Weights of a small image captioner: encoder activation relu.
Rows from block 2 of the text decoder of a small image captioner, named by matrix and row number. Rows with one number belong to one neuron. Each number is 500 + 40 x the weight over its row's rms, rounded and kept within 0 to 999. All counts start at 0. Numbers have three digits each.
After each neuron's rows are labels from the 100 texts, of 14848, where the neuron reaches its highest value: "fires on" is the input token at the peak. Only what is clearly more common there than usual is listed. The data: rendered scenes of coloured solids on a plain floor.
# fc1: MLP up (decoder.blocks.2.mlp.fc1.weight, 960x320), inputs 0-159
# fc2: MLP down (decoder.blocks.2.mlp.fc2.weight, 320x960, transposed), outputs 0-159

fc1.33:486476482480563517508484491465525494440541516538527515493496506566578414485544494513501487496484462525476516489533520556501503531559581440484527465455556452505489534579528484522508490541482529457512431552576512454569484430500578485584493461503507386483494590578524521477517456529525489528494513465551501447597474439480489519518492481538532438559503481524533470491512549449460459434504539450442491502643472526462436415455436536444456519449453468556490489489561473523469553527537517
fc2.33:472491480475517514503527551546480510535491475572559466502519471508528427543483519518553498521542502482480556484511534497503575481542427448467489536499576522510559461506421583568535514451528498477541441413586410545464510495514501469583532497503554499516505536400498553421542507533459584451544531513502474544470493413484487484497539475508479482449570453483465509477516437564512470458437481481500500530451498493438495558522534580476496509493499495473501444490446484533461537576510467
fires on: "grey"; "teal"; "white"; "pink"

fc1.610:499482408494463492550528466557534529545540482477399510534493471529499534479485564471486556447451467503496488457523499535483472501566493556496500588523497547516466445553431424423551553465498578501485576485502482429509498589499430491461528525452470519466544507562527523544424506520526505513486472444494456475522454500542483425463470546468520483483514514449497499491559513503501564530451492470481580563518517535427503548468506531421486512474500524566463595519452538554517449520594507
fc2.610:546494478490511453555513478469428528430465552449438477606544528459454390548550575492416518519428527485457432514432553458529507497516565533518573523475592524512511553460467505470516534494481446517472510440487488460534465549500530525472510529469522558497568468502443475484506446523517569506445539444456513535485438490404457567538450522459540507473500519564479530447536518523498489523567511539487454544501515503499507498530581518520479514521526483483495515468512505476488527440503434
fires on: "<end>"

fc1.384:538423524445459438496533464483514425478448536455406508478554472475453496486527464487530542452538466562516542437524469481481440452443491506445443541523488547382495474579514474461474508509524496499503537514485445519473510488460520525530517500625509537461524530501482462513502482534512540521501446541490483515524488546520508575526526423562580480471546501547482512546481467604499514568468538456522459483518471483488503546523523547535518472543520481530483530453525491546506534518526482
fc2.384:470526471501456456511448471477471505502513502502515474575550517524497493433434535510524510552426513529572517393551449453555539462466527536443480501469546479526548517482500543491485520528495550498529532509556494481514471530526533516518536506537551456514521467491490471493467504543507555539505569486518415408596477431549475413516511498479501539448525576515465579516489484510486504436524486565481478415512520511503453474543485514520435493510431485524464491451494554469473421481593522
fires on: "<end>"

fc1.569:533454496502441479559491487481474529506575546511519524500478504536485471512477529516502561489530445488510530487529509511571491510468494441498504498475468413499472433409483489496399474560506504427472494464517520481507517531496425433505475559505531430489537556550496464555514535492426533492495500489491473470592563534496596554491458524456511433489561427507454500454446452519450543501428508485526518426514549434556485544485513484497494524486479469451393472542518512574583493646479526
fc2.569:525496441472505550543490510465488542507540444504554580484498560502510480527428548484527468499517533599404541581447503540567503501434518492484514540500472443496406468442456459486489494538516482555432498514526504536467540437457510417515535483525577557543472580444496600518499538477442560487537499487465490563522655525511530590433518585506533499563541458522486621453465493464467516482510546469534479524529484534530492510529510448499511482435501468506482470473494529584579516530447511
fires on: "cube"; "bowl"; "octahedron"; "wedge"

fc1.415:524483507490481491525528488544449497476541455481510433486472546470546591455490599449494457473484525495501556458520479507565424479475491463546524560494417503512485435510531479483494479549497430537498566471504509516529513537516454530509432530498541486513534424545501556499511468539508523416436476438371471475456558557501547442540495501457534496462480556480520536521547534463491502536430486470499423460526481475557512542517546515534490532513495525506446592431555519565505513598519539
fc2.415:475524463457482524491504464542473542527528467512559582511568504505500453552547479480410506423580533517502471549507550460577479459436493546542518487486524477495488476428518517518535428552451511467532454504440497446518492428442518462485537478538477522493534536452525538513391517494513476524520597533493507522533470531519484534594493506498482508512502404506475554535480493488507515439565456448501478526544499550432520527536454550550508480517491504546474452509512517486475469463506546
fires on: "orange"; "red"; "yellow"; "brown"

fc1.504:603571490428561529609540430485512509552528408469571469528447532542414523544514538469542485540499484511453482431502535460491531526507560587536528486453420480444539472538450582498434518504503516447489586501469511491545580464515490511541523479584513491532528582447444465503485570514524473480576481473494495437521510497516466517484558491526459473523513434467499490511489487500437537438510509517444479495473497479487518528435573412557432467517506533573500563527544501543552597588503445
fc2.504:520510547544448483534500543427440517474529552482483471522507478444456465504437512548518499512520487524468425555502492524432577526498510537478482557475509532470580560486534463480491522568439518471505520537565601516502550454423498471492517478444476549555542435560431539436492515499542465537503495536486593504507552482504454515490469538459517515547577435492434589457473464503445511550515531524443493502493437534461507463464469477555449506543546477498548495541545504441545448515458474
fires on: "orange"; "purple"; "yellow"; "pink"

fc1.328:469422388460461499574531459555563512495441534355531559474491482551510440510521478439575495496497495440455491525572524540515494453527486560535500519504475492430480516539554521463423515518503505553494490512527505505471450427480502523468513517495493492475514485448535434524487496488478471453496490441472528575434483475612483485450596520562597529543493470481507486529456427484514539486482487540511599479499488613499590472501470511449475522543527458454462489446498459536545507525561484
fc2.328:552473453437454512471414524474473478494463456512535491474448533462480496447490505523471518490439510477438544474534460585503501510536568496498613541536551542519564556488479469483539538494492477585581524492455490500497484510511476424440459451539419469472529510560430569533498501468567468492443510424465449457468487502535541498498543542489457458541422526534505525455499594510454484531519498498484519470542496538541530565556422529548533454467466549521564610444586530523498512557516544
fires on: "<end>"; "blue"; "red"; "orange"

fc1.648:507474472505517536474496442493512490435476516428525516477528441466577468544510507487538567495536524494597546470496575488585501538451477464598559527513481521457512525406557521507512452534515472555558509464501485519508513552525468548525444498527526450484484517625595517498486524500571474424511538510487473502424558553540591501517480478490490520508482443607415452504546452555487496455432516505516542511517483446464520547515553503500549495550514525492501505471519442507446465499558418
fc2.648:447518520446500533471567523465506553497493524435421456457549472453518543453541531500479476475488517541481492515474481430495487551447552528502491490428452452518424494516503508480537520563509438489538501449486560506437492580506507537548452511512457580506489509428435512564478552522490519511510435555555518561530535520572502510460542542570462507509444563529525528496498435425497438527482498538554522444554505584548465515481471538486531557496460489519518450499408477530565535564503536
fires on: "white"; "grey"; "pink"; "red"

fc1.467:451494534547514518455580524450461517472458480449563534462427529487603474537444543525525510485459519436519501483561522480566451511502531513480475458507517520541488443463510459482497487487513461449479485489526461557597546489463526496513459470485515560526520544463567468483507502463471484445451510446459474507506491465519544460543457502562481487464506555491541490477573462539492492592491618485534509566483540493524530477437576451539557444475521449429538474469517446478518529571524510
fc2.467:523585498539460468445535557543433485529503493470522565487542495482465442546485481486419496462490496553565556498539523551484515540489472489528487497526428539470473543506470557472480474422528518478493560544430504524523494404484538429528468525574551533475449473479530480498464561517502493521565451469519410513477529512537531523488488472528538495500509521467523593535519500492460520550425414438495458541448538504505544533503466522559467491395486518477519501495578475453514544546452553
fires on: "grey"; "white"; "pink"

fc1.392:510520425486525528531522454478497528441593517452530530543569456459461529500491513504507543485487447511533492528457437497532486498477555472520628500522479522491464473435537474476465503475560511537501477483544404537474463473485459625515457444481517471443507577487504417465532425509534522442537527538445425530432525481477484486466541440507542437450433498496425455561449510524489443499411497504524494436474539463534452508496498549516552496486433516507443474530486463520494573570519498
fc2.392:493505491541474526529442563460480485477580518535508502573521545536508403544506456430519541466477565497431524522532508498568507482500491551540443453494515588495520467555510550525562529506516478542487448469530490483543489474481526424529429484410555423560438506435447504463495496501480472515482451507510441522494552527440507496424588563458504452481500494504469502515473464483469493537569506439482508491497557466527537508569485522498436532518558421472477498465481460485566465446531506
fires on: "orange"; "pink"; "metallic"; "red"

fc1.256:562454458466528499483524495501505414538484494454519515481500503450421518519538474444490513484508498516590497458490523573467494481371530481468489576535541433521511546448491530506425538504525460450528537473516529493470468510454488521607460581457537376505479492542489456483477535489510502554514507485486484486414450524510530463493441463553493549445517552534530520514522481540504485531441488431459498475440552495488548549508486516459523596546480476505500504518575485511464511517506431
fc2.256:531499497468480477496560523543499566442481480476587492518579522518484523444435408560549514464477579500531498473528503495547533518507463567449535531423479497492465483519542486554543494407469456439476516470518501532443548481490438570550479540527531473454536541450398493523463528456577479478489515429480444462551468494486407435461553422532544458403473386569483511497468493457477480431495422501505455479458489513466513497490504451493596558482555531501501512535444444528512556487562530
fires on: "grey"; "blue"; "white"; "purple"

fc1.650:505459403543533456489550424500483500459575514510510534511517528511512560484459451535503504499565463508467530589473475467577512432497444458482497490462502515533426445482482535440485550508438479561520523499498442451518480550511468521531476529523560492504491533476615471516501444459440352463474525532449523503453537482450495508506460553488518474530515461499539449493541484504499490503474491524517501493455552405450541502502486549517483429473449482495469531491508505546558540436515545
fc2.650:501469507513547467532520495504449556479501489548504529529381435476469519527498575566535620559562535445491426475484482536429394488510522484480476481473518492452533483467498461502477453483453463353535473530509511380499523465486507515459503422495456550493536619517491519519482458469478464534569571511543471557519507488456440453458478514533507509514483459449444489490452482477526499495490513577474524556494483509492526480492540470498444488531551517509503484540483474506522504431442512
fires on: "<end>"; "and"

fc1.683:511491445555490500479556483440502459530559433460547542530519503523560459467460474500454520529554539545535482530490497469433446527554512434493547500529564526494451535551500520517458470458464505530470526481510479497517495525518588496498475424551475497501561534488583534439488517443497479391440503487413529544536524448491434526471501487497524597546498490456438467486444486564532408554442620454547496439473559549509486487546475511525527457498503525481515483523503505525530508554484525
fc2.683:561497419529502497528371493456485425471565441562514519507441482534461495523522516503456539548481500444491483515548487473534541488549551538485506510467576547423432531513526514492450503507539451491472459553496504515447545507497546477468577528470552484542483511518514497526510452499480462472593498493527518482438493442454432505462473469499532499523499532526512504395492501435550519417510509520505461574496553496552513490494489426474466518498582517552527509432527540496536510506499458
fires on: ","; "white"

fc1.732:555481605523483521473537552547472501503522544507526491536469484563533446507471537477511525401469479503428449494467430467410475469554535497543507471564507484484510380518455562455467508499454539411515420421522481504558525446434529478441501497563518534520526497487496579428479435478497493540508525505407483492435459485443522454419497433529494525465497510496436529514436443559491558478553496473488558532460487470446533538442556460520490482495500440489481481494445481522424462560483530
fc2.732:528482495480485448501555546434486473485462459530487549504498422471460461498572468521448480477456476551542523511478465468450503511518431531464515484483504510471559464483464479463413547541589455462584503515472456473448473515499528527448447461546479481485482534490516581478515459465460512561466492497486516495572476481514487480477538503462516529512475544528527541441527449462561420519506505424490458465474476451513505492475407457421529504460451512477482493480443449474441532544565471
fires on: ","

fc1.426:467539503490496461520528469452514528451539513555486407460471476492472449437517532514511426485507533551502552425471492551510478468478514459540496448540486535443530539523524461401510547543495496457519524467546497461574497542546444556546497511522498534524487470570475484467546464480507552473578575500430455455484517458547457546466525483539528472430492515466476499449516471473527504504433499530481497462585503521493482531467497512575456525499499463580465538531488538527442512471528540
fc2.426:516506571493520440561469447523523470491547518500492492471557470527451469537430535562405505489459503499503444533518539468538532566526440496477536424448504467508543507474487467523496592510428536511546422418472549412469534573475458462506444536497508529570513498513491578552479532531476492547526514486560502480489496381547467485452537577437483511497517440475424506457514484465446496500564468567494499540595508508524464507502523522577542477520463475471459469484495591498523467485523530
fires on: "metallic"; "bumpy"; "matte"; "black"

fc1.236:483506488414457459462455509481539493564509487415555523466480449540540533514553554495511470459521494548469514479534453554498436471477472559470533525540485528461526543585515478506475478469544458562581469512506559437496498551516588448472500494563505516544555455558499542545442478470535483431455478501548465507479505479489542533492567441527449535478479456522470521574526494423550502473485510430485506440439479565502461491501520533510411516494520499552541477443491482506479470511486496
fc2.236:549485536473533490523505484540487482419478531561503530487489515453498543461543444452514549509572528504463495513486516563469497554514498506560498553500540462542402525487525430542519478473483463471481527513486511490475476503583493498466520463464450461530485526489503470479477487418423476500518461476527510474557548573511416536432516489463533484484475477545549483612505526414533519467478428477493460402461509596542489540468451580527545467524577518497520449481568482501538473459510564
fires on: "cube"

fc1.668:513509540519470559490536435438439515475504468458489523449455415481452477520553513494452498467538496478574560444493511489518547547517544512517476465424504504495483459415480445508486440574545472507540474537523470472490556585464491530571515485551499531497559480500510494508472542481460502458586547505568533520528524456483510536619507469513562529522495452454445492524482506524522465521483510530523560424590488524506468443553505520626472422537519414536485476515493572533498519493495459
fc2.668:468526510451549491516481521513395480526499472523479543543482546580501513481439534506583548453529542466509453547563539528498514457450453505519497524554449518530540476477554501488455488521475531521507493526539486538466448580491542512516493522517485532532570535497498642576444463494460479502567555524614457502493531482473513491545438445489449428461457571528509502546454527524424508470516465444439513483501474483480483434506524540546447463534520499448485500573457579516493558458494500
fires on: "cube"; "cylinder"; "dodecahedron"; "egg"

fc1.506:515423507424490553537526441503517451521517566450517490480422447503464504554493545532554427510444520488548591496569531527404495521529451444514441509534518489451467518508518446401459488465477470468558510545415488526495523508548546521506482518520525438561522469575496488502473573438563512478510496477557466523493585471486481496424442484422526517462510491587461499516469543552467428461442460425424560489499512531545511505508528429529589520568467485498533523507557525570518453551477483
fc2.506:416518485524481481543427547525512557545446489436596488534458495448491542500372495515562423560512492487506462565551510520500498462486507583470447501532456459500525471502589426443515500472537469534548531542536515519449520467490524508515505483534453511543491412549411471547516433503495476521501479467506463521523548588552544470456509478480508459523499501552479513529501572502532487540557447490503457485541408475429540509481524473522603542453471529504438576511522463484579498495515531
fires on: "white"; "pink"; "yellow"; "teal"

fc1.737:470495447532506451484471545460516455451485538505522585502526473470499532499468549462451427472536541539537462548488473547558447578558510468488553445506506502503525417484525477546514532529515505537542450454583513504550497567486531449495539516411523443558527558566555574536439484512502437469489429435489521498485516481417527424420530489490498447482491420536461453536523461530521507451462434451544496459516506468501532523482536487488511445399517467445535564523511500502416494491544551
fc2.737:513522451419470465551488546485469559580505509525548443515466526492504455492536536511488540596421558525536479472504491469466491516537430520492472514481503483448433537431474473488540531455516477523525467541492467458493494439524545480489440513509542495471568478505440458489561477505506539499516565483524499529503502515521470521427539409566594487492521593522489464493494498518514429539500533509559522548612492447456510548561487496497460488487480518493440482517504556431590562496473591
fires on: ","; "and"; "metallic"; "pink"

fc1.340:486489442496463460505500496535437497515489474417522516510423490490512460488450487568500453493540525463538487540484545423492466480527479524571549494513510447498479477497471560466420559457430456505494487508479476509556467476566547518527504554517490454526535572489486449518507486472424485420539503461475569514538462559532486451490539510579562544513429549465510527538509522564470546493433495513503542505511495549419461495487468487574441466488445439545516461441472462493494519487539475
fc2.340:511474533488507490544521492512477481510533473502470472442501483487578510524467540516498458546481546451453499531533467498497417481507538461600500537490485518559538503539560405487441545404525484542477499534491546500591468475449428492355529474448439500517501535495501481522463491443509566476618520491501499485507536485466421512508565474526510482514446538480501542484503505499455531470586478443576420512453436512514545555492425596438551434472531511452417485508524487492465504535524497
fires on: "matte"; "<end>"; "yellow"; "green"

fc1.419:558542445512505492531470436507480522464499431448580510454493488450495543488415501523479465530486471550528587548433472438428518468528463492440518549534500469460541542532530417486494527497552437521500558468465506547517495577491504554522508525537584495443528434501502487474488452481545456561479498441448455505499491517496476529511557504470537540423563484464489526487454483510527461562424531412551462481505411524525470510511540400495487454485417494482505555519538511550477509513484538
fc2.419:467492526469481575496490426514439521509516464507466482467514477477460503508452553527458448487414493496470452542531446506539467441493555504521464535469505469485464499458518450401500405507501502517465502557472445543530510503521458496478437471474536490431517367510474445513425497480578478498489533492532488475499557538504444528500557510528468467475480495429578494511509515516487554523543542549518474577479475554518496562467516503516471465466442448460562541509517497489475555583501443
fires on: "orange"; "blue"; "yellow"; "purple"

fc1.588:568537585496497594522572499524522437484520492434472522550511534532565578485456476513498476460537487593524455493490492415582524504500497514526534471507450498514531492562543522488382508507437514484486473418461475529537533530576476451506530533431481492474501488461426436474476458556515538565502576495507510512452481506485437562525537516523516536455508442493466451478526484502495496520473487494555474435492515544494535496534468498454437448439467552515499582549487523543469531549525500
fc2.588:518590456469455522563496501566511486504506472460506403494508527554508455480541476546455439536538454517539499578556541474474543566458529554471577480529504556500548522522494486460512571544476552529474478538480439578454503486512536471464457506476477448497511552461545578510531509535502552520424501501550529558542486532498528534485477479545457456510566534531537521495490452520449468525512551462449531515490591464509542495555521529552467469501472435460526525496419482458425554555520502
fires on: "orange"; "brown"; "red"; "yellow"

fc1.442:521484565406556555516501463528596489560528533468428483487506484545441425525530547442506502481492440492567525467498518472477455552452471530461539525514507529462502500577508487496463477507468512464429476492441511518461542525496493393465466449478547488520571502476476538560534499476604490491480510415465495567520497477521595587479493539502505508393506484521471450488494479544497472487506459522501559440504561467534545520505533502536428449444584483516584536514500479530523492555484466
fc2.442:479464520470495549423502460508455510564490477464502465469497532533515473411464544523464518541506480493466573502496498487509441510416482538471509513495521532510501523506426475417509462550561455461508552557504514477509447555534457510498491471483490546392465487397421490538483515484518559506465485516521499440501524540555512516486570467546535530538484525547515554475577538474493459482495526455468487472452468495504410514473427409483481575551411527484475477540468519545449568549481521
fires on: "<end>"; "red"; "glossy"; "green"

fc1.151:449400505467516415462516454537525528569500542484468513510516509495503513504469583552500532534501461511508529585555528535467467525479496520509483534454522484469447437518425602529478459485486468497480514534453496507469482570563471472520474558498586495460513495499507492622429502444499566464495453420472530505530508497547497478483521429465537564505499533539527507548476498477481440539450513546477524467523477471506487589476577489454525520454498464518515513535546554559535542537520526
fc2.151:455486502558520522611439451495489477481472535520469447464500433538496497458462444485512517535454463502430471527469497428522480452472519475512531535497550520518609449438566476491446520535412496506466486472552538576524600534534451468497499448520504491476569505463478486500553470509507447536477501483531480522537491464518612528546550497432454517539572489546494501506545523500470493485516473528456536476503539540471428543571571505499445477549562536465503499494435544499487549468509431
fires on: ","; "orange"; "green"

fc1.449:561493526476507451515537448524384498453465496527511469547461486534489600519517531488543476511499552501528555516470453585471487457460457549580415440502512527407474523485515507481478492512530515486482488490556469484491501553498528487500480485492559524519484420581525513557511492479496545435544541547437462487500520467480458530508473457504546500504562508546451511491485545466484552491494493538459495491528487467497503490517446480546519443527527509497427527414557536511533486539556481
fc2.449:486498468548579496519468476508535528476508555455481494454493520512476461524449479489483506474543466493565462455497547495536448460504505471533522522445521543425493461519496487478487548497494458512525506477480554530486547493475420497571544455562534443568521512498551504513483378485390490504521561477468542499490453418451571505498487485482467552535556492561521466507488517577539476501442453535536524492534524537472558438506495520564486410526555584493445455558520452472468416420550494
fires on: "orange"; "yellow"; "white"; "and"

fc1.17:543472475505485494518518518406395545386507448490484515495482459513471497504553569474504480420526470461531454468541512521532492495550497430482528531511438567481472501500490552423536485558408497510542561419515507463549507580485480458497529502567489411476538521488512426580424504508471453515498475477523539538530528520458521482556518518521442488537489496478488448541487535508402538596460525552512560456514558472453438536527491525496475452551498464517507562511458553484516542551464504
fc2.17:505579534471522491509508510464427463518453551489448429488498472551499495452448509465492525497562446564455470569420512480578487475476472487449456553493527512552601564533528551563451457519519525501493503554523481514572495506510557501472525502469440482485538418492520551524483431577465431513437472520505509509457497532547536501578509514434442475475565525411490511481557493477415545461554500467459546491452498523477486503511474488486458496519441426561554479539470530517510528473453532
fires on: "<end>"

fc1.309:514484501522528538513486530532541493498542497527446553526521461496514511543490557494486568573520532529591582500449434447496535441491516524413491511506448414481601471521490488490566524463489493490478518512484446521461494419459537475510459523533534512521473499492526460439586527442495427468476500424522507538514497504580594490507507474481534512495474549509487510535505500468569490501488458548510534522485534552522519433534494507515527401545484517495558437596359474498492521446589548
fc2.309:601502558449477434475555532521536535487514480429494539486489575456528487555502498528533470486459452470547573535480459521499500536488569590515446510564475484504538516495556488510492521433542532481572454434493445439501425516537453484473553558444457531513485524566510481528467467442529446495512551519434505440420538434499556582499495530499533453494531513558482492479490504546498508504518431507558443480529470434467470552531435557475493489490537490535487566502507546498541438518554511
fires on: "<end>"; "yellow"; "white"

fc1.534:556522439500543520535508498538473478436530499492616537479497484513496480496514522386494447404513503481507486407526453586452429574523455478519546493567512446495499537481506504488484519480463480523551488495526447481520480501462579495498530572428469483550511547590563520479477486494482520528462512523448440471542506451493550470448477520429452475442549492524477502518507466437461462488498518501510504492511540470437549492455556568561492549497505476563471490476533475510468506503553597
fc2.534:485494532561506477427543540417452502462480531525492576489516498495524421576519495467441460454562432506512444496478514460494571518510577459500546509481453530460479461521531520563520544490475503523535533472494506515442546446543539488507423508532481495493528493452512495592416458510502535409544450517473525548503451492517545515468462506517498572457519465498460415459506447455502443514447527496504502489463530541467540527504450513508469559464543542532464497525476544428522495528496480
fires on: "grey"; "white"; "brown"; "purple"

fc1.399:503544555439459457569483495498516490523535513501504517492557466487529581527503467511522480441529521455506528468442531450503487522495535507530554567589509562555482525461550521492495536532448527487600437403537579467555480577523444471490548546533501429537546514575551479498485444451502471470516463506514564454532480601489570462505455436498461577517545563559504444499544526501463522489414553515553427497512546533460522548456489545520506425571509501507559524501487508586487485498497489
fc2.399:482484559533509490497485529496513494576493537505533496517549500520523512399515486512520587541535576487481517515400510495505494549510536495469522482527421520529457526505559446497498512546494429487508552524587490524521496482538531529462450559522433526459551470559484479424550497448495495508452465510544515458524511556552543563500474476484512445520538560537571480503464467515488537441471532483443405454460546544509529496500452472430492472439507520462483445567481543484548487506617510
fires on: "matte"; "glossy"; "metallic"; "striped"

fc1.303:457474511409460496523524511559462498464447474534486432490485488472437480486503515558466483467482503538557546549505587435490527517541513566490523495547485470518507478469526538485608494588443539574484535531448464432554503504493515522525534500521509472520447474514510441564519550513502552420507502499511584504443452507484576517470503514574461447517570555610450457479480517517476499520511497470474496414555527429465463531554565496542503422528521482497530523505543503531506542502531559
fc2.303:468520492491505419518511516516505533497518462547449438532489575505447464495509547418456539594467543523486580576559527526563480472550525536425461532508490497515456531451457500535478500552470511561571490562486506452487525553477549598454526493491536498528455458482549463509536526530511508421421514517429490528609470532480466469541481405531530488526550533490548494502469555492516468475503520532545499477519445489411554536465548493524452423509496534433503557482487519491518527478529481
fires on: "matte"; "glossy"

fc1.636:482498516412454488509550493481573540509506504465513447440515504513469515492553564507574468517522503493601517436488458525516521490415488496451506521476452442570478502537490455515506560451482487591437590506524429468504484492510523520464493540500496460511504465530491499481516525518620562533499548499487410468562499439479538497554543442556536513461566521482503466487479499462540451473517423517498428497429517456490525581499547492537541463467491479516429492430493495531461505517577530
fc2.636:499483521452453502542518475508525490520496465418512577497453508446516502532475548545461525516532506503466516499537450512434523424544499520473500460426462487520453441500442487476512516537569486500472493483472517470441530557516405544547521497483490447552474461502503559539466494472509524535552494517460494516496491461485527511539532583537490482539580504565462434465477496554519499473501472437495512472510463503581584548483540520499513463572511450453504525527520549459469424519395509
fires on: "matte"; "glossy"; "metallic"; "yellow"

fc1.627:546451526498533501505544497556487589475518500460446494557550569506481516539471501528457522478477434543585539497492517464447539431501480508493467392434417464461501441487579555479468501522461505458533522457476463496523561497468422559518488532466512516474490519553507504547438562521513558511515456532437477491463471438474471515528496485497470528491496489547449493525439491564499587459431515480536501479545508464495511553529538520536446504539474470476585547523511493488485564400472453
fc2.627:527490497543489465516442534482539457573537456547551420440445527524500481498493540491512468486457476419543528489547518460535598525579436457490559514521438505471419482496471521552560534457475453482513524578522423509478475473530556460485478558537529438464446549517565480508509484485477494443469504486549544583513509510454466448495377440546553494537448561491455474526497499440509461531487617504467422488521547534446455574490474454506472523527499493454490551570541505502498505485561515
fires on: "metallic"

fc1.241:509517441476558489498467504532429481503561486528552506571521526514463491506501541520460511483483488548461464412517434453507488486426486539502601510485415526441537473474536599459502519463529541486429507524421557514506475506421457499492535551565549508496511570466486505596408491521568486452530494503555618480428474536512508518408539467533533471485472529545490470513479528508440526629465510509504432482601441475472513537492512442469537474530511449540519536473511578547561482528437501
fc2.241:559508513468508527543551478505448482466528548493532384421459467469502572461544488569530507447519526530476507450565515528546518479555538485488464531456489455541477442489491512565516511511614481566541485482467448521456507556505494466568451480407535415574429438497521491563565502515510492445531461491476472477443544479556554509508526593488449477485512507442464436487525449465557512455597463467465498520526518512491500522480547509488506522503548565535442496416519522515518440528559549
fires on: "grey"; "teal"; "yellow"; "black"

fc1.496:531452489480540486527494435556543485443497555498469450496479421487544552522512462513549509466468508549549502548465495484482443525517456428452502520523533510468555464569430494535483589501479494552448473494556438463448532573473549484475505557506482455488452489504463523479472533511506503505414543473446513517558468453493621526470493534467374456510583509470559477489541497532513545490435456506468496545459448546480450580500482523523572576513523527515528498460470508555479531532510429
fc2.496:508536539572457440438502518436516504434480501538501500408517467508528518580509503510510472477456497502523511520577461538489511506548402436474562549523511495561464488519459497503529468551511531498534513436554555481468519564476470540503595524487534430540501477523438534559525509526535502516521490572507495514511482424436481529493390515489458486450513425522449410495489423511565492395484472469466446536530500501489437496548566452469526474547564555509492541459438451474436381491457508
fires on: "grey"; "purple"; "blue"; "teal"

fc1.262:499495451461524450527497433496448573405526459548552461510446453443565468524570540441542532450433474534474506580505469566512485534531434467503535487485512528441465489460526563503512435513579479515550488490498571530444512532505517532475488427459528457518520506501525574532532463526479502509545484518467466547546550465465543579480511500492515434450495537505492416526538457496479503425547466551527506494512522487508461503465552512550579434532491475559494491414527477557551486517495499
fc2.262:513484477489521523433516487518474482475579516515586527533570571450491537542565455463480493483517562533395510525410504539529491566481491457483459457468572524505452484545487525546495448473460515482518389487521542554545515548476508474528428570503515514459482502492543566480511535548539499448395469470490476558571546500569514496516506527466487487419484483514535534573509493483534439470548529520488467445478530479539500526441525492482511519437492454476553490532542503573438511520522478
fires on: "grey"; "cube"; "white"

fc1.416:495489459540483538530497494472484530551498481363540548444478429496518477509494494488542498433439530483483553470564510492410472534518521430531563539564493478476516520493567523423496470531516465518519441496450599475452494565504460531525451472483503519520437473559537416583444432485523521466532540495522472489464451484510479507453570487477628535485480489565519486576495499545501507547491523449511422484466448558574408570457544480493576527535510460518559549554516533590518538548501456
fc2.416:549470540528495457569446545523468542523519527535532490536415458469517536533497526492551459423459492482481449553512476536487539535522524473425563573477460487529527576499487465440569562531426464440562493451470536601517502489519490517540477521482470484595590496540473509493436539512553483540483445401418521468471481394550543564498453545455482470487516503470531486437508485524456535539445503577494521487552518511512505538519541510437565511531491448556515499506613524528548487505521431
fires on: "metallic"; "pink"; "blotchy"; "purple"

fc1.25:487489434556490604553483437482448535429498455485540471536526485484543450539491530473510524430470515516462526468460544465514452532432555467487539484498509492538488469496450541472513490475556450510472449516489505505468524521535479496485442478567524466510496512515537511516445510524497518506482488463467509539491486514558509468482493501451503501429455492558453515460542468547458530658457499502464454458450530435483485556410547583468563517485482576517560502476538467546498582615578513
fc2.25:561574495533492458438528517529453481455498501482501570527464538489490484483534547493436536457567539449532492472479543532582503486468534529540510497466451535472500548578540537540514387546498555519431573514469551502513555505442508452492543416542479576505427531528458527500527537516466459522550481490451516486520490495592552536509452473479499491504509481486577600542485512460470421518462476463481488540455479510482496434439519463492528535433528470457515500478539464529556485487436554
fires on: "white"; "pink"; "blue"

fc1.751:599546533482473498486573467497474417480462469499488542490478499540517502509520548601471424481431578531474483472464479491499371469381542455507543492458538500400505494489477554534471479497487544506523378469519553490509520534498499495524514486538545461446578493483539455427484488554532496525479575513496470480526524456478483525537538489533478525452506510586480484508492477561451489509554563487484551484552432484525451518484506478417490486490487466530530512523512472502478505506510515
fc2.751:476494501530567508465453557486530531519513458487565507524479599546551555476493502489517527493529472449508451471496424559480505512473493594457478493540515533527508469552523550492552553532481497483519468585459568461478433476517526522438504553532524475539483561596561477453520575516478520482471516489567537519525530512434502507529532489527506459508434592538492480512512511502488501534473521525554501432531457487525522519544461500537463476484523506509452498510467438512537503497541573
fires on: "metallic"; "glossy"